config = dict(
    arch='dit',
    model='class-conditioned spectrogram diffusion model',
    dataset='chords played on synthesised instruments',
    train_examples=52083,
    n_mels=64,
    hop_length=160,
    input='log_mel',
    spec_augment=False,
    win_length=400,
    conditioning='class',
    objective='edm',
    cond_dim=256,
    targets=['quality'],
    num_classes=12,
    cond_dropout=0.2,
    norm='layernorm',
    activation='gelu',
    mlp_ratio=3,
    head_dim=32,
    fused_qkv=False,
    qk_norm=False,
    inner_norm=False,
    kv_group_size=2,
    patch_size=[32, 4],
    layers=6,
    width=192,
    positions='sincos',
    optimizer='soap',
    beta2=0.99,
    lr=0.0039,
    beta1=0.9,
    shampoo_beta=0.99,
    eps=1e-08,
    precondition_frequency=20,
    max_precond_dim=1536,
    one_sided=False,
    adamw_lr_other_params=0.0024,
    steps=22200,
    batch_size=128,
    epochs=54.6,
    lr_schedule='cosine',
    final_lr_fraction=0.05,
    warmup_steps=440,
    weight_decay=0.07,
    adamw_weight_decay_other_params=0.05,
)
Rows from block 2 of a small class-conditioned spectrogram diffusion model, named by matrix and row number. Rows with one number belong to one neuron. Each number is 500 + 25 x the weight over its row's rms, rounded and kept within 0 to 999. All counts start at 0. Numbers have three digits each.
After each neuron's rows are labels from the 100 clips, of 14976 (inputs lightly noised), where the neuron reaches its highest value: "responds to" is what is common among them. Only what is clearly more common there than usual is listed. The data: chords played on synthesised instruments.
# fc1: MLP up (model.blocks.2.mlp.fc1.weight, 576x192), inputs 0-191
# fc2: MLP down (model.blocks.2.mlp.fc2.weight, 192x576, transposed), outputs 0-191

fc1.440:518528499500555433509439488486506476529481513517510553502532540480527475459513473490463487484497521474488498533492533504496475526500510538487574507500513464525475523488456478517500488495515502479499460447523411482542503526509487470486500473498505494511500522498513490517515469500518531487506507510483550485494475522510495514528497438488525510501495509537476509519484485515479490504492475514496515513515529513501539517520506521494486491503532561516471471524489496484464498549483471509486508508495462533504441517526478455471480525484495504503428506508492464501502513471474496512
fc2.440:517444427503466540479489493492491461518511493497495505504498491488532495484498503491523504512515514497531497499492509498501507491495489542504522477458495491479500588479519509506486487507503487502501443520504497521514514547473483493510516501506513465513491512504501489478505551486520462493534482486468525501527510513510472524583501539496494520523509480516503444501500501499489411484503490483501498505500491511505482485498475489477509502454471574487481543513482499534581514476537566512489540526506453485497452481499508454522484515489525502462528483525504510464503493491492513509
responds to: clipping; text has "clipped"; rumble; pink noise

fc1.340:532466576512489518464467477496513486506478475488518515505511523499506529499508505497474499516546516502527527506504493520502462484514512526513470502468489534524516423489506472490508495506523514536483473494517432507503490487491478498516465519515495512516495532503517500481511536524491440508493471479521506527501554539451505475540471506521433465497473467484494516507516519510498445514482513514498510511501497508514526532489494480504530504589470477518507471469555398503521519500513505489494537504507470504496495491538495497509482473491474526518453484517503517482510480492491496516
fc2.340:548395532502532429503471502505520510484504516506496473502491501507518505508487492501476497506516512513494503501505493500505511442512520494498483537482509474543511441485475498488497474501507516531485461506509557514491505486508489512512482498524502523499509467498509499496504481489530543498536448445514492477488476481525502498472489473506487501497545488500492483514503509490547517516533448470492469473514488499494484491514515492520494484541455517518496548444515389517525554473433470487496503502476516505510481505511490498492489477484483477513452540466505498483512499507490518497
responds to: clipping; text has "clipped"; white noise

fc1.533:510492498531510494484512490455458447511543502505519473489529499535512464503550501469509474488491485531519470534495508514485540515507508491463487464518526524502477501519482472509474469501556543519538495489546511439546456490498509527466521491517586479458471469485484466498522494571474478504501506497469484500500504514492499506515514502504490519515518502431505531569477490455502491493496509513504454547468510518518501472506474503538520497514485498506530488509496486500508512469509513492495492516471526539532515497523496502503511479494493484499514523532510540518498500475472456434
fc2.533:507488488519509500474508529448472487509546506512500489515551502458514464471446499515501515509506511529519509473504518505466548506512527511537499480504476493505525476491503515521527543499487564503535490477553496567524436512485500449486517502521427534539539555474516464487513509441540507518506506509514504492494489502487516499525501499467495487455479522454492454446505493535521514503496481508489546455490495507491519477503542512463481505509480500501515513493505491495492491498499512507503498489522522467544472514488495496496507476500498512489501469517508536526495496486465549427
responds to: thin (high-pass)

fc1.537:517495567531484417486504488502493494499512508509497466505495514490516497445493502504516512449501473486488458488503508487499497509538523514493502536503490493496487474471504508509490540503471493534476543492497477511506514470507507516524486488470484522550507516519473495497496508486516571482485488509481491556471575520535538438492472490484501489528512472477506514520525474509493530508524520495512511505501484513495473518474512500511507481493515445532534510450494464414531516508506488535502496514494468491476453502489489407496504506490504461509511527496485520512437508494516510517
fc2.537:495465558526437587494514495499499499474509512499496497501493493515520508493513501487524501442500506478484513505507498499497512497506493512516450516505524502495497460493536497504509464492509492558508523460494510505517510515498529453526501535473512506494497503522545501507489496508489456489556446486529505435515460469483457486507520514538532522504511470461504532535501479490459420500469498487492507507477516498506529503503518497502487514491491484539546532528451438545503508472472464485482467514491515514496467495511518412508515507495498507526493480488496521526469499522499499502
responds to: muffled (low-pass)

fc1.258:519500500481482504547488446537484465527498497534513486475507497482491454542526475525501414441506482431517527503505493488523515485460535499529512500433517469460504485541480485509467525484485511498521501482510486494551534513525536475511548471488482523485558527483480456483507496502491498484492505491507512488527486503514509478485497510500519493507500464531506521554517513532495498482447509562501533456524480474497482509482486500522499501509498496512496491499490509475504504560479486510503491481455482496512512500466524498526507506475538521499493509565519488465496509472555482474
fc2.258:556511460477485507556482533534465480469498505462507529538491525523481454500448483490491558478505474421518465488489495502520528459461510513482475511475485503529506486442501497525535482502509518511523506488515502491510547518535522506511491514480493486521470474466509467458485505491535491536521520496500492507478505466491519487456510474530482472525530445545504481446491502479489515494483491433515508520537511482516500494500494479489496503498511521482500508508507513491488506480510513487464494512538463496527518496525470477536490489482524497484481501578460502468526498472552515473
responds to: clipping; text has "clipped"; rumble

fc1.181:436414582484503586513475496505499502485471509509496493504526547494494505524485503501488514515521483477524506505524520515514503469496489520496521498510510516498494560478442512491489532501450474438506501510504504498484498496511458486483526522482498495513519503493483505500493484505496515504533478509459497496444510498529487499509489518474529512489544518488501519502499487498460469505448487533519506492498507511487508517506494499489513502521512401489570459548512546494521480457484517503510546493520498501464484500513508411495490527483487502494485487511491513486495490496501499501
fc2.181:476617491508512564519522486503490481494484513485499472492499490515562498495480499507474501521492484497470500510491477510506522462516477486491540493499483512506512507498509493532499497504470498550469432503530529482473494473508496488498505510480489484525510507472503507490529534494512493517537629579483507481506484486464579496508508451499483486497510514521498498519505508496511468511473506505535510503513499496494471489504510497495498464440470503515486489491488452547476476514503488526513469494516509478505468491537485530504523505493506479520485496502499514487454500504499516481
responds to: muffled (low-pass); rumble; clipping; text has "clipped"

fc1.505:513486449509566448517509498523517477534503520505514488510506560471513488541516496512493500483504489513534497505503509506525501508514481511514443491501499513499513505503477483479518515504469497473493443493508503484500512487517501519510499528514499514505506485486481493508499519499490503505502523526462479480503502486414479455497493505518503512501529507475499476522496444511505489529544482466508534490473513498484552514514476518487500498505506475514491534539512505402412405427485509497500527504475472470479455519501491467480507502492471505484488458510516493511544498479488493519
fc2.505:502516475488540472517509496507486513502499514499481493498519502468502480469507480506488496506486500512520494518509504499494482532525502517495517509504495520496496519534513506478495525501519512507502463513507550495500492543526468491498492486495526484464482493505512487519488462500486489489507470465559471573500516574512552482511522465530524511524538500497513539509490522518507500492511499528505492483505505490506462510509527527501500503491467533497587466540569452577554419503518507478477523499496513487499497536498505516473499494502504540387487512523513500465490515489512495513
responds to: thin (high-pass)

fc1.414:493477505481445517467518520490528454517486521518523498502516569491494482513503499523497505495534515511498464497508472492518515490506516534515437472510472496485481494485477505480499521484509496480513407489479466483488503510528512500494518464516508485466518500454494504487497464481498487482483520497526484492530532526471429513488511457531535511488498502508512523472486507490500501490520465512486525510500507483473471504512500512521488486519511575456547568404547492476553450462470547523462508467472482501509478488495503500493493493511488517473506483499496492526498500516485508474
fc2.414:520495471492452450510516502499532512494477491483497499498500432512481483502494493506498505486496507507478510513506477517506493517487514522467461472511484522530516553515506502514507486507502491512501415507489521496439479494517493496504525474517498519508489518477476485509504498518519493523506545519439483500460496516496517533523510554483537470502515496507508518481500480528519499494569518502517485493492512470540508493498490517498507521523522507454559406411529495499408486469505485467524501517518489520498498524528484493466492489513501501435497514478521485531516503489473500480
responds to: muffled (low-pass); organ-like

fc1.561:523496512508494449467529554494484473511525512555493455506514517478633482524517496514473506495504527476506492511481473488467515464472507499503451493510509510485516523496479507485487507479501522438511478509503510507496500537477504500473506491505481487511508488499537496509468472488490468511508515531525521517492494437482441453471503584508450472515439512482492479476515512485474465509507501494504488497489507498506500472492504484470523480501520526508519450515566464517453470497506539495536506512489480509495508526516484464503495504473508502507486528499512523484469504513497486519
fc2.561:384486484484539487529515495504488504491492489513492488495499500501560479481479484516496507513501524490517513508477520522480503542510500513509479492506492463503497582498521478491483483516496509476505490511492523513485489558494497522497505537495519477514496494501468496493497489501519521483499525541451502521549459463499559445456490473528475474491529521480481509512486485505530526502503501515510501491504506492506483471497530504532514536480522511455500547612427471477502473530496492507491508503471544490502505488498494436502509499508483526474505479500519478473502527483510506488
responds to: quiet level

fc1.179:545521466494498448514455515524497503527497498493514531496482511480477488517492483491494499537506511513488518505456486517472465496507507511511541463497505498509530502501486493520509499500562497501519526510507430488535491505483504505499473512495510497503524523485535506509498496500476478511499413471515548461496533536495486569528496478474522486512423472481478477544501492492553478474501518521500471497498522487500519490486488507511501483532518487474496591503491473558500466530535461518522497516523516494493457513541493467533514495470516511431456478512517514507495524507509491501
fc2.179:485530475489554592490435501491502539493483500503518463508496490482488500495513499504503514523489492509494499498483498492489491510502521446505476485495492515491518465517506519515501499487530500482490480496508522492507492483487485503490479488499504509490494465500498487497491479507503472486472420514470547482505553520442510561494514497527488487505494498498496521495506530487491498501536503494516523511497507492515504505509495492475501533547535624513455401442519486475524462493498509505496528488502511480489497489475489518505511472494480495432476509477524510492563486505503487495
responds to: thin (high-pass)

fc1.417:549576534505506475483499485495471501554492514492443528511489508506472518481483490489478503532487498497524506496496480514477505447491540504512529483464505479486529510491444499539492478495504497440511493527484462504550480493503496508478530460496503470512522491521535492509486507484517507498479475535538498482420509556489510513542509458480471507491525499494477470493502504465481470498442507510507465503488503498505512508507512506481482525519559432510507526523593489503480522514529558515508517506504461523499493506522497524519504516493503481517542543480483478483506487500490488508
fc2.417:505451479507478409509494500500490522489480489505527546489497507485485506510497496507489526464458473491525506501516496495482507493492495515496484499490482536539478430504426508519491502482506500481509386481490465482504516464495506516509499510493499480469507490513477498511494532491490495491447500473487512506441448534510469490490512429470479511505482506513504453488492517506491473502536508532503495523506499498526478487506476501497513519464424508522448480482445531520536454422479498496510518476498513485500514484481501505507510514500522505503500464492518507496525512510486499490
responds to: clipping; text has "clipped"; rumble; minor 7th

fc1.432:506514468475552510501489503503452493481506486491516518494498452547499493487487501470498501506540511480488510496489515470482539466527503466479544564555488522492516497486502527486501512502495505477514484536516544491482512503531468525552480531533520517481459546509530498505471457514522512478511499535454494480515532515507459453440492521484454520551483487509509498505501534512482559536520494526538480513480500496499533522509510537532487521497497498508516530446499472521544491435479514488488521506499530517488460501499545483510461516521504440494485499517476531501479531485482506521
fc2.432:471451533502563522492506480506495486489517505492473474501498550499404479480479510517514465492522496513482515504510487517480509457498566508509523502502501516468518497521479509479496495498517499506519442515494497506487525509494495499507512507533520504500515484483511495489474533504464477513525456522506525480525459452498411485454494520496451495483508517517503524489471486492506411509482476478466503513512506518475506501510513492472510452514494569470501494482528482485478496555482456492493515516521478492475506484479491447494515483518509494433491497460532490493477518507514528504
responds to: muffled (low-pass)

fc1.200:516476485498493471485514487501496492491510498519530472514511480487476507528490496498514495476529507505528482514499503501491490512504536490513504504519482517478517502497487505479523509504489508477506489506516508498487483477493508485494505504518510507502499513510483511495481498512477492510524488507427525495518467508510488523514504490487501472510523504492479517520499514511528479510481513518497526495489476488514545513507502520470508499513478490231498490501539488517511481506484489481484500480490486496506513501494505498491517507500501478507505497524497500502500515509509492513
fc2.200:529519498495489498510494507504492508493494498493505518499499504496507493482510490499482495520502493486504498501496483511496497514495516498501516501515505493493503473503500510508490507497519487498484497510498486502476504492500500489493518498498502501508486495512493494496501502490510509499476499512556530468488515505508486483500499510489507480514484508504504500479500506498506491501446496511511510501495507494513497503505504517513498475508524478201502462514478496506497474516515491496510489495504492485501508493512496519497509505505500508535503512508517501501489503495491498512
responds to: quiet level

fc1.452:483501500502512477497523464446511479520525503524488508508487518513502513470534518461507522570501505452501498466497502496519449520467522491527519482527534486511500490487494478490492577474482568494495506500469506503487508515498524555502511518455512484458499501536522482517444455486494503492479505493479508500507514497479499466500545516490513515494467504493490496460468481494499509522480514501518524508507514553475529501502547451486507487499501491500531501493507500490491506556501508544478509508561508529496542517439515497507514501506444460509521453468539533461490520493491454434
fc2.452:452506517484517507530501521443511516520522493476505514492465489494504527491436535553504497529483492445501511543498525502515455527483520497469495477523478542469507498512505508480520401513498577493523505508482525463479508503506532474493524468454506463505493476532489506527432519511485504518497498488511496505518493503527491474503557468488509507478530528465497481532520517513512497532497545529487474494504508545527476497504455538489491521507504485506513521485487500503525494490501509479513504503455512471489483475558489502496516516506481520526508541446477524474506498488516534444
responds to: quiet level; thin (high-pass)